{
  "norm": "layernorm",
  "head_dim": 64,
  "fused_qkv": true,
  "layers": 14
}
Rows from block 7 of a small audio frame classifier, named by matrix and row number. Rows with one number belong to one neuron. Each number is 128 + 24 x the weight over its row's rms, rounded and kept within 0 to 255. All counts start at 0. Numbers have three digits each. After the name is the row's rms in percent of the matrix's.
After each neuron's rows are labels from the 100 clips, of 14976, where the neuron reaches its highest value: "top examples" is what is common among them. Only what is clearly more common there than usual is listed. The data: melodies that start on their tonic, played by one synthesised instrument. In brackets: how many of the 100, against the usual share in percent.
# fc1: MLP up (model.blocks.7.mlp.fc1.weight, 576x192), inputs 0-191
# fc2: MLP down (model.blocks.7.mlp.fc2.weight, 192x576, transposed), outputs 0-191

fc1.368 090:115164098165124098092115130132099108114155095099107095095143133127074121137167085107127104112136134114098159143110123169122169129172126160150095154140107140118136139127114099136112180113096108128130141099166126138150130118134143081128144113102162113130159152153116132123132131147128123152091109164130128130090105122149110117103155159136139137122114127141155073138100125106124109072128148144110110097137152134050134139158144115152119175143140112146172092105142123100117133096098148098125129132137139165141140154137141122153124185120169076159165130109128148155124138093181109096
fc2.368 058:102132152117119132155139165132135101101084066160158112119115105180114143116125120116125127160156121150144138130082117149136119185132196089085129115113136126112115138130148076172154157116119112133131127156109135156088120142134147141118158113153109167126108144121121083103135126136140126115161168154103124125121130123146160134111146122144068109116121112136152156132129142139120097114132124147142144143140126146111103114108146053138054098194153129136128113161154130129132100131159127088135122088160101129103151125138095125139121102164105148113107095125119134126119077136091162148
top examples: the note A (94 vs 39.5)

fc1.394 121:161137115119101116151115145148128139142098097130119120141115131144158113160156090127206136136143101135167104132153123158136144115133158139151108145095107161110138161121127135125088110100061130129118130118128136122092151121118068125144163138124130135113120110151092103140135102125062133153112141129135135075144058139200092082121144175132148148108165120132167102129128139109130104139125149126106143122131146115095158103165138148128075138133144148099158152112127166130166108100127101077084102106144156146137111125155118159120099171128133117143093136114121141125110132129111111130
fc2.394 095:129126072137074153105116138112114083145133133094118096120117114154140159131099139159138114159162139116082179135102132071131188160141131095133115142161112152157121148122135167154108132118126121146137120098120125151133150093102160112098135147140158135122144111132092112114139145109131159131146138125139148145076128114124116157095137152135125100120130099102124137135117092101160126100144146161133133119136137141147108172135106098158166149144119052084120107125153138126139140159130177146161047126132147129107139118129146140138146145135116125115122114152119129081105135140108124038
top examples: the note C# (94 vs 39.6); horn-like (27 vs 4.8); organ-like (26 vs 5.2)

fc1.378 099:113149107141117161105132145127146108087116112109064111154128145110102079126117106097116104171126173116094142130133139101087104155112126150170119118164131190084161152128132112068161131102122126150106122117129082121125122131163142105097148159090123127159146151145146143118145133149149155123135139139134142169110093082143145124103164121157089100095133134097136143090136154131155143124119137124117151118161123151148143136106114142139078156134144104143133129140154122123118093155110131103123121115140146171123125147111104126125137153113094102205141189082094103138154112147118137086
fc2.378 093:148135114140098138120157130159128111147130117116107135098114186150097131113131117138139139094137142153117139134151141157150124071109126100138120129069101128135126092140183112156152089121162110146186094138114101128108105162181105160122126105138147151129120139085144076107124174117169118124096129121131076145136118151160170149133145177152144141104136080119118150135159161136123171110167140144144098098111152115170165136121125085130087117130127131074100108120129120132154117113131086096130101127138145118113144125124121149118155118098106175131136115098094147145076122157116136130
top examples: the note C (67 vs 41.1); bell-like (64 vs 5.2)

fc1.502 099:119163137135133128117138138089093143129140139124126102136132086128120108162131096177120118121113151116166140127149152097066125099124142137109102164122113134108134113122139145100133176140140156181087094151147146096121138080121128103142103088125127118128132133170099154128117075135079182156142147113166124131153116115160113098123115138075119155103163085128112091154129119142146096110149124123150145128164127097076123147151077137083107131136132136154124168104130188110143146127099055113106094134148152128160112163125149134146103121118111106118126110093151153150125114132121114128
fc2.502 105:113146158138089183119154124144110115126106136087115099133140121135137146117109159115135147158124095122159121131127122161141132137127133165090144118138124138132115162171143133141129090153150171149152099118095151096118094154132097144112186113115124137162119119091085107155131121111120146104107134107141123078182109093151125190142107164122123157149141117102167120100157146166149123128131119160103129155125161151151121152099106103097181092108170095098100095167099105126123149171144143102119092111128114098128117159115138102101086168155105100122136176111137114142102110133135135132
top examples: square lead (41 vs 5.1)

fc1.250 089:114147159158086114146076204141117116122113106127117135117136094139129114105118103137163112155123134092119161127139144137123133121090154141116109151114134172123184136159124130129126099120088146162135096112152133119115166083121091076146125101111129158148136130175078133151139117125121161155109150136138098103130093103149126083081149133119110168134112092115178098174096112160110119132160122120114126125128111144123129111153102135104093150162121109106124130094114155141092135134109121096104112109108150149127112164166143125126105181123145108136101150098096135124125114173118193122
fc2.250 075:126086149159113145134125120086104110108139112136111128122062189162133121143105112158134134147128126133107156084151128167148115088119123147130125141143097138131090130144118157104120150129128076127159153125135117126142118090172080116151152152148134137131126087106143140100128146131127128134128102157149117106151120085149143137135121142092115151155101099148130160166121150137133124078133135139160217123127143149086121140174093151140179137129107139111089047132144104124174126125125110104121107133087115124118166108124130145129147107164163124084122122138134123130077145126155130145
top examples: the note C# (96 vs 39.6); bass guitar-like (29 vs 5)

fc1.459 113:129143114130120110134102186110151154147114127107111150097200085124112124097143092101126137177128122113145153124145144130066122145116178128061138131110145145109190124120101169117119147111111149120098122148142161107128177078089113103159132089103147111114147115150062157132091091122112159161127135117173110128098104117106125127118099088108132149140121099154137116151140152134104142118116107141142127108152121140119118121136099150145114143163127120147122136129136151119108111142122142129122162086099157151122102147083137138182113181135151153126119154120087150113159126126148148122
fc2.459 070:133148166131126120104131166111099048099187095121118100100142130131132148145097110128126129121139142131133153169089134163137138138143149075113086137114133141116122130112129136129165181104120155124131026120134153115132100118149144103099130118142108122163135133151117102157136105110128134145144132162122100120114128145117103115110137158132089115125116090141123142157120125129113130146159171190132146151136145133104124205186134098118104135135122114152143065108127157125130158113095123106117106081110142114127119124180145145098109122111152132127129110153139150134130096106118137160
top examples: square lead (41 vs 5.1)

fc1.271 098:130130153127085131105144118116111134098073116108090101114121094096100103139125091099125118121123182142118169136144146107073143182148132102109090147142178118142133185176100094144142161146108129160126171141124143078133111127118147152104109116137121125152159142128100141114106086161137154115104115122127127143124101128126148086096120128133127157112137123085136138140131130098150136146141171099105137146146133139126121123183122145121103131146168099150148093150161164124125118080079156087128151093077165135118152119144114134145120134119137143147123129080122183175124142122114136124
fc2.271 097:135143138124149128121176076160103117116152097112106114110148133126112132200118122151113114094151099146138134147153139168119145147138114084103131105140140145131172130121147126135145150134118128161142089097110157088110102132133161102101136129155088158145095152128152115177128109181142108083131116114091147111144106176146069154111137131116111139135096138117147105124101173096135138158130149103143175116126118151152133119138125129106110083112142121111177177122118101139142104118091136140126125129105121099098158101128082142124117100083116094141192120120150169144143158118153098146
top examples: square lead (30 vs 5.1); clarinet-like (26 vs 5)

fc1.555 116:109121131154133107161124140094122110120131125129161104133142091084124100091110118114168107157147114135116128115148122116105118128114105194104083121125152139126132106162083121128125100139114090135113180154142129163168110131151120099131158154146157136139172144135119159092094127122077149128111097165112136136141113069110147113136116114124096140132121165153151094180142083126116100110121113106124150120170111104109129111148167136118136174142118162127112111159127115121159131122088131118135085139095178180148082159098132112122105161138133055158148167148108125118130137113134122117
fc2.555 171:101106124137140155147153140104091130114076159164179104133123082119132116127133139159116124133082124127143110128168128171165138124135099168070125120128141136118092081170109109145113085143116126114129144147106124168125108158113123169131134130141163135130145169124134143138143132121088112099097117138112156131140117096133177156117155122128090156107158212174113123133149108124126091146100128107113145098156150134099154090125153098089150128141149143149114134131112113112146117129134116097139082131114123141160116150112146077105104150155095092156099163131162080138093124124114140126
top examples: the note A (75 vs 39.5); the note E (69 vs 39.6); bell-like (44 vs 5.2); tonic: A (28 vs 7.7)

fc1.527 112:117136136144107132127100133080139131129090114087118132140129110091116108115106085127156118088104133156123115113115145107083139147122149170137098124090140110134148187143105123124105149105101132128131132125175137091123122121151147114117134135103169102145123139168142161116111097168124210134108120128131117136097121094100112094136093107096181145153161127083129097141124111112073088121135143135121133187124119129135151111129211172159144151136106119091161144160165153127126148106082119112126141119094126165119116144148140099152141134163121147118111132111123161144144123118153099114
fc2.527 147:153165132149128108106149121105140140132117124108120166117140159104126114145107108116114147058093123130136119146124143168120139121114121163116119136100112092161117132123137138164134128114153112106159092141114143118107115175159114182087147104108141114089146130096163125104110165141169131147132124074143114142105131147125114132183082109134159164148174139145056125111123177112111140121151133133162105165086121104137125121109153113110161122104162113110114190132115121109139125088117111118130117134115107103124133104124140106134148106160143159098124120120203162126159168100111086137
top examples: the note C# (100 vs 39.6); the note F# (72 vs 39.5); tonic: C# (36 vs 7.8); instrument: plucked string-like (26 vs 5.1)

fc1.290 096:129136147151115119129090170149110115135122125136110172090170123148115103060153092136160141152122115095093154102094121123100120135087147157078126150096130140123154162139142160098102094133128167125155112154153136137131125065095093072151151112096145148065124120154106120137086105134114142140123146141139105135118103113108103136114151115133136165165101137134177132137138158149109141104153115138112096156135129170106132115184113129128089106153122129138121137131119153168115121145137131129102124101135154115117119145137129099116116163135149084099175135161066130141093135132129142172
fc2.290 059:115089153082112152136103112117136125115171125140126124150069110135139148147109144113145121138149137146143099143155111099155134106133153102155142109163134132147158175114142114123147115103137149114142086136133196086130119129083104126169127141126130110146104119146105116160137145129136121127143103146122092096123125096153123081108129140138140131146129117112141148099103078101127188116135153106121187127115174161173152144121152176136158150149095155120127170126125140142100153090112132111116137087106109094101087125205142111113140111096168141107078118144116105149140128122162109138
top examples: the note C# (97 vs 39.6); tonic: C# (29 vs 7.8); bass guitar-like (27 vs 5)

fc1.180 098:122115124131086125127108140128098087114142101144067127112135101140156137120137101125185120139110119100123138138145127154107117138109118126132111152124139141150128136141092111145109133133092112159129091117131128125115143105134103099145154143109150118138127112164117114149131101149126127158139153104182111123140120084154108133093151149113108132136094124101183122144104155118122118152146156129136116146135089161053142118107149133103074189181165110134168148105171160099096131126131133132085146121101096153122116081161156141186122154125159141136095134090073147098138126150123143177
fc2.180 093:123102139175108129130166127101111123102149111121104140140090097194121163150144098104136161135135102141147140142112085158135156144150101111107134135154131150133085108154133129122132139126109102136067160136145117121150128120166142102152170107139090130162148113107124133095127137117098116115157082116128135113124134113154123149107086120099127143146111104155130172161123130178141143109156119123122151125132134121052108126205106093105138147099123138114093118107121150131161086157136117103126085158137107115167116115087141127148121085159100153092146101110148137137133148172158167124
top examples: the note C# (100 vs 39.6); bass guitar-like (42 vs 5); piano-like (29 vs 5.4)

fc1.370 095:119138147148118117136126163117096107117106141102121127089208097126124118148160106107164115166126111122137115121110159157079139151172113120086149137118144132135168129138115110145135117150134163138076090172168111111136140116104105099181123105085143151187168124146081136101124146126132122109132145114134131127100117104115128111112119084134122134123150129081161090114097152130117144116132104134127128125145105138109151134125139120105102149104133115145140138103161145100102096111099114136115132084101137144154056152096152137152108197163132127129121189148111150160153111141114127144
fc2.370 054:126130131142140121094122173132133084126144163124105122072195106124104161115132098126128136103106138116118128127153166156113147115161122094126141126156163143154116130143098135158174131155126141131113074164132098103160138109147127094142140124099146174107148111149087154108116187120138120085144124119136154140140135128106108118112078125145138146125145096103132094162150104124104140114144122150095060106163119111113154156144126135150127154122132084126132128124162144103077155091101143115135108123092097142117083123153138165143116176143154145128098158158100166129133104128161115085
top examples: square lead (44 vs 5.1)

fc1.420 105:164123126159108137137103165116131076103144085112073136134133106135152142151131103100181120111149119104140121141128120137106094172133153115131130142132114158160134146116111133154132126127077119147126089101125145125154160085133122094163137128098123130139130087179090120153129050116140130154114141159136088131140122082157123143098160134114121123124091096117140107158093132094107125111179172136114147108134115146084136162115124151117093186158136109132146130122141134093127112137122157131111100109103141120126121090151150140180133174129161150118101130093086139090128113149156161150
fc2.420 100:138140147182132129106156147097118150160127107108107122144115077112129158129151115110119142154136107138124173169123089148127183131130102108136122120113096105129077109153111128123125156119121086100075157130109099147122132120158163122126119088129101126153138128114106162090168119094103139132147089114128140152107136139139128151152102119086114118147123126144120144167145152157147132124152109128155134135145124129092119080177086050141166141119145124131089088124104144123179129146123150109123108173137133148128124123083151117152145094164103152105148100115126150110146147183171140087
top examples: the note C# (99 vs 39.6); bass guitar-like (39 vs 5); tonic: C# (26 vs 7.8)

fc1.86 145:131118116133110114116108127127121150119104133110158157141114142148112118139058088141128126134090158092124141093143124118093099111133138157125143161099114139161168144137117160123117092137140136132106192165136115132143142112123125123163137137136138134137102118130125120088153113101091147136106121118129108106117117136194111089098146123129132158120125078108140138124124160129139103154141161164103136153161126133128134165201151155085143115114111128126128148124142138110139097127122116042104114132120194156144136127092120166133104145083119158123129118169058115162080129134092133141
fc2.86 164:120118152119123122112128186134146183155101182131109157097178125115131158086140110120116162124127125137161109139155133173114144124113132113140158100211143148161138113139126096139122078156120129109069118168118131131148145126121114118165149086091137189088128124128073152131092162094149115110156126112126136126073165108120161104106089116163145159140122121110116096122150128126139119113116129114118117092157131137133130125090093123146078101141154131136083112151129122113087117135131110129131154076128120122133093130105133143151152145123138134133104141135086123121138132151161117097
top examples: square lead (38 vs 5.1); pink noise (34 vs 7.4); white noise (27 vs 7.3)

fc1.120 111:116124159113145126101110148144072097113093128110143105120156134139156124168120113141149096154125127064099105107118181123138082089087150129091121194108139131140139164164082155144123117156142144141164120179139125105121123118127118129138124138155129099126100099161122123125159120134121137128109143114130117107172106134163135097125128136077088141109108104134180120130107173125104122124121161107098143123102077140160168143100157136106109106128146147087151100102160150119120130105103158155112116131139109129135142091161153131153115162112153103120122133176126115149093089105106166159
fc2.120 152:139066159141128120137114145132060115185096144096136117139118142121150143113120161129143158145112134075130130135133149112162134132133128105139139109174203125090132127157118119165095112125140136131133103131114116078147117108158148124118088176163148086153126106145143135126137186114131126103142066138138133104169129126142119136126098125109120118090106103162152111125123153138116116118096165122111138122092094138165109128104072171139115113114141128110122155126102072156134145138156162155120101132135092152142160089105110142134155164152109135108153144136124099119133126113083162117
top examples: the note C (76 vs 41.1); bass guitar-like (54 vs 5); tonic: C (28 vs 9.7)